From a checkpoint of a small class-conditioned image diffusion model.
Model: 15.3M parameters, 32-pixel images, activation star_relu.
Data: 101725 training examples, 9.3 epochs.
Rows from block 6, named by matrix and row number. Rows with one number belong to one attention dimension. Each number is 200 + 30 x the weight over its row's rms, rounded and kept within 0 to 999. All counts start at 0. After the name is the row's rms in percent of the matrix's.
# v: attention value (model.blocks.6.attn.v.weight, 256x256), inputs 192-255
# proj: attention output (model.blocks.6.attn.proj.weight, 256x256, transposed), outputs 192-255
v.195,096,206,219,181,267,165,203,190,181,198,181,153,216,203,195,176,218,167,139,219,157,237,245,182,214,172,217,89,224,229,219,208,133,154,213,197,200,222,229,196,181,199,216,223,204,136,224,201,209,218,229,190,226,181,181,129,231,204,165,228,227,185,188,236,178
proj.195,103,179,202,203,128,169,215,196,168,187,212,214,198,175,189,215,227,218,191,211,201,200,216,214,156,134,172,155,236,189,189,182,206,191,204,186,211,188,135,190,236,128,222,190,189,156,215,204,148,213,218,203,170,194,208,219,167,204,181,135,207,207,215,162,205
v.196,089,194,198,206,195,150,215,177,187,215,194,218,136,201,194,178,189,219,212,217,176,174,185,187,202,262,129,181,138,160,201,218,241,168,174,200,176,247,213,270,177,209,213,196,132,300,166,222,213,192,176,212,211,188,163,167,211,162,117,201,196,183,190,206,168
proj.196,090,246,93,221,255,207,185,228,167,229,232,230,173,197,267,140,239,156,188,237,208,152,239,212,163,226,195,231,189,218,193,209,187,200,227,154,164,159,175,144,240,166,221,199,216,210,229,205,179,188,219,238,173,195,198,183,219,209,176,212,237,233,215,190,190
v.197,093,186,253,228,199,206,231,215,191,207,196,225,190,260,188,211,194,250,195,201,189,239,218,201,142,181,161,263,154,254,152,159,157,186,187,201,231,218,102,224,167,216,160,283,140,250,161,85,244,206,221,202,180,220,192,165,190,199,229,237,141,202,249,235,263
proj.197,086,196,213,177,185,200,262,159,184,241,255,227,178,222,195,239,156,212,234,218,235,186,188,223,193,212,229,221,197,157,226,227,234,191,176,230,205,227,293,158,217,196,214,223,253,186,178,280,170,223,181,215,202,280,207,213,217,190,188,115,217,199,155,201,202
v.198,085,202,207,187,194,255,149,175,258,156,230,233,235,160,236,201,194,222,193,208,176,235,186,234,192,246,176,165,213,206,199,215,159,184,222,194,191,202,110,200,183,157,215,151,229,286,195,213,175,161,198,220,157,230,248,219,178,188,149,234,244,180,188,244,146
proj.198,105,170,199,223,175,245,170,221,132,191,136,213,173,226,185,244,154,159,200,222,148,177,208,184,174,223,204,174,211,159,200,194,184,210,213,224,194,202,263,204,197,172,192,211,210,225,183,178,161,128,226,211,202,202,227,263,187,235,212,243,193,215,206,234,138
v.199,101,195,241,154,249,213,224,182,188,251,184,178,262,230,280,155,227,208,260,212,226,210,182,221,212,200,167,204,178,240,228,228,167,246,184,227,220,215,248,234,187,189,187,228,190,169,170,312,238,217,185,201,192,191,192,216,189,139,172,248,200,234,199,211,192
proj.199,098,219,173,239,180,164,221,249,179,211,185,240,151,203,229,210,231,195,259,172,215,162,183,157,188,148,213,240,186,226,202,201,174,247,217,171,230,169,130,222,162,166,160,194,247,159,206,127,208,211,184,235,129,196,216,177,155,177,153,107,181,214,240,155,197
v.200,092,207,207,154,233,212,177,193,215,185,231,212,234,194,249,140,213,210,259,192,192,126,110,213,177,236,179,168,172,215,187,199,197,212,169,195,168,236,162,209,240,184,169,206,240,165,238,326,224,165,177,189,203,204,242,228,212,143,243,252,208,187,193,146,128
proj.200,100,236,216,229,204,218,126,216,178,203,240,196,185,170,223,137,214,209,220,224,135,183,165,224,211,226,205,208,141,160,232,164,218,202,238,154,202,145,238,163,215,210,197,182,136,150,175,143,209,225,217,244,171,169,242,147,168,185,178,150,201,188,182,203,221
v.201,096,195,195,202,169,193,202,193,237,191,211,215,171,198,199,230,255,137,246,197,196,183,243,201,172,150,220,223,202,201,204,216,191,205,208,200,214,226,158,155,196,152,174,195,203,162,207,158,150,219,200,193,252,189,194,147,210,269,190,178,213,202,179,217,195
proj.201,098,214,232,252,243,168,217,208,199,218,175,177,188,197,185,196,209,171,197,195,258,183,239,157,214,206,179,175,205,194,191,202,227,196,216,220,205,206,211,249,160,172,221,208,274,213,168,184,143,193,148,219,204,211,240,235,168,204,206,242,179,197,221,168,211
v.202,095,163,206,174,166,184,189,187,233,198,219,252,187,230,186,183,201,204,216,187,227,251,189,215,201,191,172,218,209,171,167,240,207,184,256,252,233,189,212,105,185,159,256,188,196,192,267,173,214,178,190,225,198,254,207,184,149,207,255,240,229,179,250,187,224
proj.202,104,246,227,218,205,172,171,217,198,169,140,204,241,184,229,225,214,185,216,185,188,183,169,211,188,153,186,248,206,189,242,205,159,207,211,223,231,170,166,251,237,192,222,171,236,251,106,243,251,187,219,191,232,211,267,152,197,215,215,129,215,238,193,197,219
v.203,101,239,137,233,208,163,187,218,176,211,169,241,167,195,173,179,234,209,164,185,205,149,175,237,208,160,157,178,233,139,218,223,129,204,222,182,215,183,170,304,195,226,193,208,201,212,161,184,159,161,171,197,202,180,228,235,212,197,145,151,257,228,216,185,166
proj.203,103,181,93,158,219,149,249,200,163,213,185,155,161,186,228,190,228,202,211,189,210,218,194,230,201,178,211,168,161,186,222,201,146,182,165,152,240,208,281,160,232,205,197,181,212,184,290,196,155,158,212,155,223,218,146,150,158,230,221,276,177,212,140,246,232
v.204,099,157,224,193,249,226,246,211,240,265,267,294,183,214,154,170,190,186,215,185,205,212,180,235,215,182,182,156,188,211,211,239,185,194,196,169,230,165,297,128,210,207,239,188,161,253,219,235,156,181,161,219,250,180,208,189,173,181,175,188,232,203,243,200,210
proj.204,107,211,185,216,145,164,223,190,177,200,200,165,226,156,176,236,233,178,192,178,183,216,160,228,149,191,190,283,209,169,223,241,169,177,207,185,182,170,161,212,218,201,203,163,241,214,101,203,168,255,179,211,174,228,260,97,178,175,176,140,228,210,159,219,202
v.205,083,213,186,248,109,175,242,190,187,174,171,216,211,213,240,236,178,168,239,185,169,193,199,180,226,198,167,234,211,174,149,206,232,213,200,227,166,198,178,118,192,195,221,210,213,218,155,229,179,221,184,207,197,119,226,163,166,182,212,188,201,180,192,192,203
proj.205,092,219,209,166,247,216,189,212,209,132,232,214,182,199,208,161,185,253,203,174,195,165,201,188,164,208,225,195,160,199,233,210,164,157,197,221,166,183,216,252,181,183,246,222,183,249,227,175,127,207,146,232,165,205,197,174,139,215,226,285,228,221,201,185,210
v.206,080,250,166,213,176,144,223,136,183,159,171,233,233,197,222,229,214,130,180,190,241,164,224,199,235,163,206,244,269,224,213,165,179,188,214,210,259,181,119,232,217,200,172,174,192,154,176,168,130,222,220,186,184,178,186,219,210,202,255,239,248,248,230,193,219
proj.206,088,155,175,136,211,229,234,169,178,176,95,224,130,220,223,235,187,252,191,233,212,195,194,218,177,188,194,173,185,177,179,212,163,215,182,218,281,227,280,185,223,218,184,191,204,181,227,227,141,197,184,195,212,185,198,181,240,182,229,193,155,181,151,195,180
v.207,101,201,234,207,216,145,193,143,214,221,190,223,225,175,187,198,232,215,231,204,143,210,186,180,191,213,182,148,256,206,201,204,203,205,211,181,191,223,234,231,211,184,254,213,153,220,192,263,216,199,168,147,184,241,153,204,188,164,227,233,200,226,221,205,223
proj.207,113,165,212,179,190,201,208,187,168,217,206,117,229,202,176,179,249,201,195,185,138,212,194,200,221,227,188,223,179,185,197,210,157,228,228,194,179,200,140,189,237,207,212,223,253,172,237,173,265,223,187,168,228,141,221,235,227,212,171,213,215,235,178,167,147
v.208,095,167,227,177,194,212,228,227,199,228,169,193,135,240,223,152,164,230,193,211,171,198,210,143,220,229,148,221,151,186,238,191,170,222,249,255,189,212,188,251,200,164,185,202,180,253,188,256,194,189,225,271,207,253,255,165,190,181,151,158,196,172,200,192,197
proj.208,094,270,140,230,247,191,206,152,170,227,231,198,202,191,258,181,252,199,187,221,169,213,159,196,221,220,194,254,211,192,181,234,243,257,240,184,229,191,194,161,161,191,207,218,249,201,243,174,222,162,194,222,222,253,155,179,206,161,160,149,236,194,159,201,249
v.209,099,204,258,173,200,224,205,180,229,233,144,159,164,175,182,198,223,216,234,218,206,197,166,192,188,212,215,203,246,215,196,235,179,189,220,213,243,140,159,185,232,206,134,186,236,141,225,227,187,200,191,186,193,204,197,189,271,169,218,195,196,209,176,162,178
proj.209,096,228,220,210,211,200,214,218,260,197,292,180,193,242,193,208,174,236,225,181,199,218,230,227,228,146,212,192,220,235,155,177,201,220,182,157,226,225,218,186,208,238,173,230,242,150,173,174,176,183,219,223,228,154,191,141,212,157,256,160,207,196,207,187,203
v.210,103,199,159,204,158,263,231,161,190,185,180,180,213,218,228,192,215,207,198,227,185,164,228,154,211,257,219,231,193,207,165,156,241,139,203,169,212,237,223,136,263,154,207,241,244,280,215,226,242,227,228,138,150,197,224,147,250,139,184,240,169,205,215,197,199
proj.210,105,186,219,177,276,261,229,199,229,168,208,233,205,258,205,204,227,174,184,203,197,239,193,170,229,219,207,231,196,208,191,211,221,185,202,259,207,161,148,155,167,177,204,188,112,228,153,185,210,181,230,213,197,160,283,128,172,203,231,234,246,230,157,218,195
v.211,092,191,207,177,140,235,232,203,157,252,250,257,230,166,158,213,180,228,165,180,210,200,185,144,201,164,236,204,198,191,143,162,203,203,182,212,241,221,146,212,162,212,177,181,192,214,238,293,175,222,201,152,204,156,165,189,268,197,149,215,214,196,160,225,225
proj.211,099,187,151,214,226,182,245,231,209,222,171,186,229,148,187,184,190,184,207,209,221,179,157,179,241,181,237,178,218,170,218,194,277,203,207,187,202,183,277,246,219,213,165,193,189,179,173,112,184,255,134,209,200,207,140,206,177,185,181,167,154,203,213,187,236
v.212,089,207,208,166,228,176,182,186,183,231,236,194,280,146,154,169,168,257,225,211,191,189,185,195,213,157,234,162,211,204,218,232,157,286,232,196,209,206,164,243,220,145,185,209,210,142,242,204,204,195,260,204,170,167,225,213,217,248,190,109,174,207,135,177,182
proj.212,096,224,236,226,155,167,200,260,195,202,204,186,231,240,212,209,224,191,180,198,192,229,205,235,240,236,159,181,251,195,179,209,198,184,204,196,192,233,262,161,208,193,265,215,213,167,220,179,254,137,264,216,208,204,185,148,178,247,219,230,178,241,217,236,167
v.213,099,206,189,191,194,162,227,228,177,205,172,155,131,223,178,184,169,222,216,221,234,221,220,207,174,222,179,283,152,169,189,169,220,169,155,169,225,201,226,229,151,173,253,214,178,120,197,191,199,200,186,165,197,171,207,171,177,170,222,196,179,242,198,188,175
proj.213,100,206,148,170,223,166,245,191,200,193,195,211,168,174,178,206,218,143,254,202,183,157,201,105,180,160,251,223,194,218,190,221,216,246,187,214,201,179,162,184,146,219,190,199,236,191,192,206,172,218,229,191,160,234,251,187,154,218,169,122,204,207,269,207,221
v.214,100,151,229,268,229,284,196,190,178,184,195,165,145,201,220,207,182,193,235,244,183,183,123,209,198,180,194,275,203,215,213,238,207,182,181,225,195,196,199,158,130,262,190,225,181,239,227,242,194,188,157,197,220,219,189,284,156,190,173,200,210,215,186,223,217
proj.214,103,203,194,93,162,225,151,209,160,188,165,230,154,220,196,205,129,195,185,163,162,192,128,175,172,148,202,222,191,193,199,212,143,227,189,170,205,142,199,206,281,212,177,177,205,199,207,171,151,217,152,218,234,171,181,180,155,198,238,225,232,207,216,229,218
v.215,093,173,250,246,155,280,165,183,190,173,165,199,184,204,137,182,188,212,175,207,210,140,219,207,216,169,142,224,222,188,197,142,181,179,210,201,192,221,152,235,214,177,166,207,145,171,169,228,197,224,188,273,221,207,210,158,179,230,168,188,199,164,186,188,200
proj.215,094,165,177,106,238,205,211,191,156,155,192,240,164,162,230,182,148,167,162,252,169,226,219,166,209,184,188,199,238,175,206,211,206,215,183,182,192,169,256,196,183,181,189,183,265,188,252,150,168,192,175,261,202,189,177,239,234,260,197,206,219,187,208,184,160
v.216,094,163,244,230,194,176,243,222,187,216,172,226,170,230,185,191,230,155,256,201,150,185,206,191,184,231,199,200,234,226,174,188,191,134,263,214,150,232,236,223,204,165,171,219,220,206,223,163,213,165,208,149,171,242,162,256,179,189,204,286,210,253,215,220,168
proj.216,086,269,255,237,196,235,257,159,213,139,229,248,191,167,237,201,180,175,289,152,150,163,145,148,179,239,235,180,208,205,242,254,143,212,209,201,196,192,162,237,189,197,211,205,201,211,222,238,169,187,203,154,165,191,178,186,179,226,176,157,195,188,194,229,209
v.217,102,228,219,227,144,162,254,214,208,172,155,165,228,222,231,201,205,218,176,211,225,222,181,199,205,147,204,258,252,204,208,158,189,197,245,267,208,206,183,187,171,183,140,183,256,129,181,215,215,228,192,218,162,175,184,251,161,184,201,195,203,163,193,208,163
proj.217,109,180,247,194,200,162,219,199,217,168,229,252,184,159,210,195,178,235,190,212,194,198,207,182,189,117,192,173,215,174,212,197,146,209,152,178,229,202,239,248,206,153,226,190,158,197,288,188,210,175,202,231,209,194,133,139,218,172,232,211,170,222,219,207,218
v.218,092,209,214,210,200,217,134,228,180,229,247,248,150,170,205,207,225,246,198,219,151,141,185,180,245,181,191,201,209,193,191,158,195,146,186,159,197,182,108,131,193,209,151,214,179,286,222,191,206,169,232,191,220,189,196,206,186,222,181,228,174,214,226,187,197
proj.218,096,175,247,219,141,186,136,179,230,154,208,193,196,217,137,236,245,191,185,198,207,265,207,208,228,174,210,220,172,180,197,192,225,194,204,184,208,236,309,232,195,233,197,209,202,220,155,219,218,195,232,174,187,211,217,210,201,235,223,200,183,168,163,200,227
v.219,093,190,217,210,158,191,226,209,208,186,204,161,215,197,234,210,192,259,175,194,223,176,178,182,176,208,197,217,164,211,190,185,205,221,176,162,201,200,119,188,156,158,201,239,241,170,162,221,192,201,250,133,217,199,187,126,214,125,166,206,176,248,223,194,176
proj.219,097,241,219,135,216,196,189,240,180,212,213,172,196,164,188,164,238,158,230,184,193,191,151,157,224,181,213,214,261,229,211,210,212,188,176,213,224,169,231,201,214,171,206,233,203,256,226,149,160,196,217,160,187,152,182,237,200,169,202,203,207,214,247,196,182
v.220,104,224,66,200,169,205,170,230,198,215,216,194,226,195,227,191,158,186,207,190,213,207,176,160,166,238,218,246,135,219,209,209,216,207,214,203,231,210,164,297,151,188,191,167,202,128,142,229,227,190,221,211,215,199,193,117,197,213,111,141,222,181,241,201,202
proj.220,114,166,82,209,245,175,208,179,195,181,181,182,112,192,220,221,261,218,213,203,158,154,204,171,192,167,207,189,198,230,177,233,188,259,202,195,245,146,240,207,231,221,229,212,185,182,278,185,163,176,232,227,220,170,195,227,200,200,170,203,191,214,214,190,172
v.221,098,206,232,218,162,206,164,248,239,260,152,194,186,212,193,228,216,201,182,180,201,175,159,262,192,246,193,192,272,188,185,215,223,206,177,219,215,164,245,180,207,210,245,213,190,287,170,151,161,209,207,184,197,174,208,237,169,206,176,223,236,215,192,186,197
proj.221,090,174,237,139,241,209,169,179,215,241,160,187,250,245,216,231,178,225,233,144,227,197,186,239,175,225,208,218,168,191,245,170,174,239,196,189,193,182,197,217,194,214,183,208,189,216,157,242,203,194,218,188,167,166,198,128,182,173,193,165,180,157,171,212,190
v.222,088,210,154,242,160,181,186,191,161,213,203,222,204,205,209,164,206,199,185,238,173,202,238,219,206,231,205,173,259,185,212,194,190,227,236,181,149,268,243,226,209,211,200,234,235,197,277,177,197,217,197,183,196,250,239,268,253,209,225,149,173,184,141,211,276
proj.222,091,183,285,173,197,228,229,218,236,232,187,197,235,218,176,185,189,229,195,178,220,219,260,213,222,296,200,131,188,214,235,193,156,160,232,199,180,195,162,222,113,184,174,240,157,201,224,223,195,183,265,185,172,169,191,299,187,163,205,328,213,198,257,215,226
v.223,095,235,154,156,283,215,222,178,189,219,192,212,103,176,223,216,215,216,212,217,183,221,243,196,196,231,221,229,182,165,216,224,185,209,235,197,251,196,177,235,146,178,157,196,153,162,205,196,201,177,218,225,279,189,179,165,214,183,137,209,222,190,209,194,184
proj.223,107,146,113,184,137,157,268,167,216,223,168,148,177,199,178,213,223,151,195,185,211,226,247,167,178,184,200,164,183,205,230,224,242,222,238,183,198,169,242,226,192,241,194,267,259,181,239,197,195,210,217,201,207,199,160,290,176,212,167,164,208,190,201,167,212
v.224,090,195,185,269,183,230,231,227,185,176,208,197,173,168,225,199,217,148,202,217,181,148,185,146,185,214,244,201,266,196,171,199,201,180,179,216,221,183,177,233,214,211,143,219,151,155,208,234,207,210,175,213,179,195,248,251,271,216,156,148,170,196,195,140,216
proj.224,091,183,220,130,225,171,190,220,245,207,279,163,175,199,196,210,189,236,187,197,182,234,213,208,166,185,201,196,145,205,208,196,193,124,183,154,179,203,260,186,162,177,164,214,262,150,198,137,222,181,173,184,195,198,202,124,207,224,227,210,203,176,182,187,169
v.225,089,187,209,219,229,221,201,156,143,221,221,249,183,197,206,194,208,181,209,235,202,230,197,185,169,221,189,308,202,196,199,204,162,195,229,229,213,190,101,180,223,187,180,165,296,210,262,175,180,216,224,206,135,202,198,242,186,192,184,258,162,187,228,200,207
proj.225,090,240,320,195,185,205,174,226,287,272,219,181,161,245,228,240,191,202,190,187,212,180,222,148,187,238,214,272,216,240,192,178,166,200,199,223,239,169,260,181,198,196,240,174,140,227,180,234,227,192,266,223,197,179,178,181,182,245,212,164,215,181,192,247,224
v.226,082,156,245,228,272,202,174,202,164,269,246,213,159,200,176,179,170,237,224,192,199,229,209,240,212,208,215,217,155,219,229,207,229,228,215,158,204,171,146,177,231,254,184,244,195,138,281,199,215,206,211,199,171,166,190,208,203,191,204,185,162,207,210,174,199
proj.226,084,204,201,204,174,196,176,218,197,216,187,240,160,153,163,223,187,206,208,202,191,219,260,266,139,187,191,154,148,237,159,173,229,207,198,196,191,186,227,202,187,213,182,243,203,188,212,215,225,159,200,172,174,215,183,282,181,191,214,208,174,183,139,200,194
v.227,096,220,174,175,176,242,220,184,178,158,197,213,252,232,219,255,253,208,238,208,122,233,152,162,199,208,193,229,218,216,175,172,128,212,225,235,149,212,147,151,195,194,208,164,176,193,254,194,207,216,181,210,201,243,182,235,179,192,163,228,188,166,216,177,204
proj.227,097,230,166,185,201,285,189,191,222,203,189,218,188,222,187,191,209,195,211,202,187,140,205,225,208,204,216,183,226,187,201,225,188,212,189,217,207,216,259,210,176,184,234,192,192,196,229,180,175,175,233,198,193,180,203,234,207,210,208,108,151,202,200,190,241
v.228,084,184,149,221,199,165,170,203,181,203,163,205,219,185,181,215,149,187,173,191,202,197,176,228,248,224,212,183,205,224,207,186,186,191,254,231,220,141,307,253,223,220,212,206,235,153,196,230,224,200,177,216,142,224,119,203,178,203,154,153,222,225,229,220,143
proj.228,083,174,163,193,238,188,194,202,228,190,148,166,222,176,162,163,161,216,167,211,194,232,204,223,227,140,242,184,206,180,204,170,211,198,190,182,216,208,85,163,229,240,158,197,154,200,177,176,255,215,211,192,290,235,173,259,232,204,183,258,180,178,156,180,254
v.229,087,199,197,177,244,192,164,202,202,253,227,152,163,212,213,188,183,265,168,197,152,204,222,159,151,179,225,210,168,238,194,227,143,220,187,179,186,199,67,162,176,195,195,195,166,177,158,251,171,200,163,172,164,179,224,150,215,202,248,212,201,165,217,166,225
proj.229,088,220,126,203,186,212,198,216,187,170,218,181,204,167,172,163,216,171,195,189,214,227,160,207,170,173,170,221,245,172,213,211,206,229,222,200,193,211,267,201,232,233,211,187,240,175,231,164,224,202,216,190,232,201,176,185,161,215,210,153,244,226,215,216,226
v.230,090,231,233,141,226,226,171,170,175,207,182,190,172,205,227,183,217,216,241,178,209,231,175,203,236,229,177,167,122,221,203,192,219,219,146,194,202,196,146,163,155,210,203,206,157,231,146,180,173,223,183,240,199,152,211,171,246,218,205,187,141,206,188,185,279
proj.230,090,212,179,267,180,200,176,213,204,194,234,250,213,212,215,189,220,205,215,160,217,226,186,163,199,238,178,150,148,191,210,197,228,197,153,158,196,210,228,232,220,174,153,206,200,224,217,224,207,184,167,255,207,217,162,142,196,249,203,225,194,216,190,246,181
v.231,104,190,160,223,220,226,148,160,208,244,170,177,190,209,185,141,226,179,225,199,208,174,220,223,168,205,179,180,154,210,217,231,240,201,195,204,247,223,215,210,194,191,225,234,198,188,99,201,205,207,173,234,228,209,213,155,246,193,183,188,219,175,187,206,206
proj.231,100,141,162,198,179,192,213,223,182,206,213,205,239,193,213,177,191,211,208,214,205,207,227,186,192,181,247,248,228,240,182,160,243,174,182,210,213,182,172,221,247,208,205,228,194,202,179,182,182,200,166,227,167,214,164,210,240,226,194,239,160,207,167,224,195
v.232,092,204,219,257,189,229,200,170,221,197,218,187,247,217,196,199,186,191,199,230,183,159,166,194,164,200,231,232,188,202,185,198,193,181,193,255,198,195,61,175,250,202,155,230,134,161,161,199,205,155,166,230,160,242,221,240,246,185,233,155,220,191,217,201,206
proj.232,091,194,266,145,224,157,184,242,163,191,179,193,180,181,187,190,162,191,195,164,206,254,183,238,202,205,181,269,169,197,198,197,188,178,195,194,199,192,340,161,195,177,188,182,243,204,220,177,205,223,207,218,183,139,211,216,201,161,210,259,226,199,179,248,197
v.233,086,151,252,194,243,168,164,217,220,235,215,221,210,190,135,191,203,145,202,198,243,145,196,227,199,204,204,196,209,227,168,165,173,210,146,201,216,214,238,228,194,235,225,181,220,173,256,191,167,198,219,247,170,191,167,183,180,237,170,206,212,216,230,173,188
proj.233,090,273,290,216,195,136,228,208,188,285,300,171,217,219,187,227,241,221,238,202,222,239,214,221,179,177,206,195,216,198,221,191,204,198,168,227,229,179,116,194,174,222,211,219,155,176,201,205,149,210,249,224,207,186,234,106,197,172,187,196,213,183,210,210,205
v.234,092,215,205,182,235,220,220,206,153,199,159,272,163,185,193,199,212,190,208,206,191,214,163,210,174,172,191,183,176,204,180,209,185,226,153,216,209,162,180,211,200,188,164,184,140,197,186,280,178,206,158,227,245,165,136,229,256,225,230,224,228,191,175,182,187
proj.234,092,144,255,245,169,240,238,204,192,182,166,205,163,241,167,231,139,191,252,184,222,242,214,246,149,168,215,187,128,162,215,209,201,192,160,179,186,182,226,200,169,140,174,208,245,212,188,99,156,214,210,173,159,255,177,254,253,233,210,217,203,213,196,193,236
v.235,098,197,239,227,98,189,179,158,236,172,212,245,163,162,143,209,218,207,218,192,221,201,249,238,195,173,157,297,238,217,192,189,162,258,233,209,184,194,181,245,208,179,177,186,245,188,273,240,164,220,182,204,213,199,203,284,199,245,187,116,215,198,199,222,208
proj.235,096,203,363,188,269,173,164,224,173,199,162,178,198,213,176,180,235,229,202,226,221,187,180,218,193,199,212,265,207,240,203,211,168,214,206,185,198,160,227,240,145,200,236,216,176,144,122,178,187,193,206,208,191,196,217,218,214,212,192,253,197,222,236,175,172
v.236,084,176,165,206,228,180,227,219,262,239,200,264,175,207,197,214,203,207,244,193,218,211,107,227,208,241,220,255,199,198,201,211,184,169,256,225,195,163,274,219,257,167,174,165,163,162,208,228,192,173,167,250,196,204,176,179,167,264,202,236,259,216,187,217,152
proj.236,076,232,134,134,149,123,219,256,174,203,185,134,204,171,173,222,262,188,222,228,221,161,210,207,181,243,203,270,193,169,250,219,206,205,238,199,191,190,145,199,175,167,189,183,197,190,240,188,212,209,213,254,182,173,226,205,154,206,185,210,248,214,179,213,208
v.237,078,196,220,211,211,165,220,205,205,196,207,216,204,230,193,200,213,191,156,201,170,191,139,209,192,172,199,99,211,177,163,218,232,218,178,199,177,173,232,155,187,148,241,190,247,234,209,219,176,174,199,270,217,233,206,192,187,201,238,258,202,206,195,232,208
proj.237,078,187,165,176,192,237,183,175,182,175,260,193,222,200,154,212,199,196,167,218,164,168,153,231,207,123,237,141,218,188,210,221,249,195,195,179,202,245,185,212,201,220,213,227,180,234,170,144,174,203,187,202,169,172,180,211,203,214,237,144,242,164,208,224,194
v.238,084,220,208,171,207,222,206,216,261,251,186,182,207,170,200,188,211,175,182,186,174,284,197,263,212,208,172,180,183,217,220,185,183,169,205,186,172,214,350,180,180,233,215,197,227,161,203,155,179,199,181,213,207,206,178,214,186,212,170,196,195,175,227,187,173
proj.238,087,191,175,207,207,244,218,203,178,273,188,209,180,247,186,238,215,203,211,208,156,195,158,220,212,266,207,143,206,208,207,204,163,169,200,173,194,213,75,254,234,199,187,238,176,167,177,216,185,218,190,191,157,179,178,227,199,203,172,218,211,203,244,219,189
v.239,098,224,215,187,243,213,214,260,163,176,152,197,195,190,168,174,145,218,207,203,177,132,244,170,151,155,197,144,245,176,158,193,170,207,191,198,170,239,211,124,254,144,163,203,217,208,173,160,177,170,162,198,197,264,150,250,224,183,180,216,164,198,196,152,173
proj.239,104,163,205,229,193,246,171,213,217,202,141,233,183,237,207,242,212,180,185,205,213,220,254,187,166,193,205,181,133,191,190,197,199,210,197,204,155,148,177,204,186,146,209,198,206,234,220,270,202,200,238,213,194,163,192,231,213,181,220,135,189,193,212,233,207
v.240,087,224,183,176,193,186,219,217,225,194,213,159,166,169,176,194,208,173,231,190,206,240,147,174,196,172,216,208,194,196,224,180,227,210,203,229,206,188,226,148,197,193,179,213,171,190,246,184,283,223,240,165,190,154,216,206,187,161,127,170,196,190,226,179,200
proj.240,085,193,103,212,274,197,215,192,144,176,240,220,215,195,215,182,262,197,243,184,169,205,157,181,223,231,191,188,156,220,185,213,205,184,237,154,208,253,176,209,219,215,171,210,183,153,212,263,221,197,177,234,219,236,208,200,182,179,224,167,217,223,206,237,228
v.241,092,247,147,204,118,198,199,247,212,172,281,221,211,160,168,233,213,163,226,210,142,202,171,241,209,238,189,198,272,168,206,181,185,175,202,201,173,173,161,282,236,220,176,171,195,250,192,242,223,166,203,271,171,145,262,178,203,200,187,214,188,172,207,195,189
proj.241,087,188,178,184,237,174,199,180,231,167,133,192,176,203,179,218,237,196,240,161,194,152,150,239,203,203,182,219,174,243,207,188,135,193,229,177,190,143,282,192,138,200,200,193,238,239,184,146,219,195,208,218,200,185,237,243,204,181,155,183,206,201,167,186,191
v.242,082,242,168,199,139,174,196,218,272,224,219,243,212,193,176,175,192,200,210,229,163,191,171,212,203,155,169,187,143,214,233,163,179,184,208,239,221,203,184,185,215,195,188,201,209,201,266,238,224,200,178,201,194,174,184,151,150,203,195,170,193,210,203,214,152
proj.242,084,163,199,213,223,215,217,194,136,276,260,189,155,185,175,209,242,210,180,180,199,164,179,186,208,154,179,203,185,261,189,206,178,217,236,184,220,174,234,214,182,205,165,198,189,230,190,198,226,184,172,205,231,175,204,261,158,237,180,226,151,191,208,213,246
v.243,085,217,166,199,203,198,179,206,190,184,176,227,194,211,186,187,218,185,215,195,143,164,212,253,210,167,246,210,199,149,198,207,162,171,176,227,184,182,119,108,234,148,171,141,194,227,229,144,242,179,236,243,142,130,171,176,240,173,204,178,228,222,200,184,240
proj.243,082,172,172,214,236,239,213,203,225,194,225,175,212,171,240,170,147,212,199,176,193,184,217,237,166,228,168,211,284,242,193,182,230,201,190,203,216,225,303,193,139,193,183,231,187,170,222,259,181,197,285,232,188,251,162,153,180,245,193,227,252,192,255,200,229
v.244,082,205,168,206,151,219,190,193,190,241,206,180,215,207,176,216,180,157,170,215,185,136,223,192,235,207,175,156,200,183,198,193,218,199,211,201,197,194,306,127,158,237,255,197,188,209,212,177,192,203,244,233,198,225,147,241,175,235,153,180,214,217,159,215,186
proj.244,082,234,183,183,329,225,228,193,254,224,206,166,192,249,201,229,184,238,178,170,188,226,233,207,203,244,236,200,253,218,234,195,218,215,182,178,174,223,113,257,237,186,140,197,225,202,232,216,205,198,246,207,178,189,189,150,210,217,181,231,221,205,238,194,194
v.245,101,195,174,166,310,218,225,236,179,308,157,225,227,202,205,196,218,163,237,207,183,185,178,179,209,249,203,183,97,208,194,227,200,218,168,219,217,183,229,81,209,239,178,204,155,196,154,248,209,192,188,244,210,232,150,169,207,212,188,196,170,217,217,182,225
proj.245,112,183,50,215,168,234,206,224,218,212,252,223,178,183,199,200,271,217,201,188,171,247,190,195,194,215,216,154,124,206,216,216,197,195,185,205,235,189,149,242,223,217,167,177,230,196,226,144,218,191,172,210,195,208,137,259,213,221,215,162,183,191,146,233,201
v.246,093,187,216,134,251,228,186,175,237,254,185,221,208,239,198,188,247,218,186,189,211,239,145,201,191,235,202,157,175,173,233,199,193,164,211,226,190,192,180,181,186,195,193,203,131,243,130,271,207,188,220,200,166,255,188,117,159,187,192,235,241,192,233,210,196
proj.246,090,216,95,249,142,152,232,223,162,304,193,167,255,220,242,227,214,167,176,219,241,205,186,181,222,184,187,171,175,153,223,187,199,183,196,237,187,187,176,210,203,236,202,178,241,233,210,177,222,190,246,217,236,191,205,170,200,197,187,200,204,202,201,214,209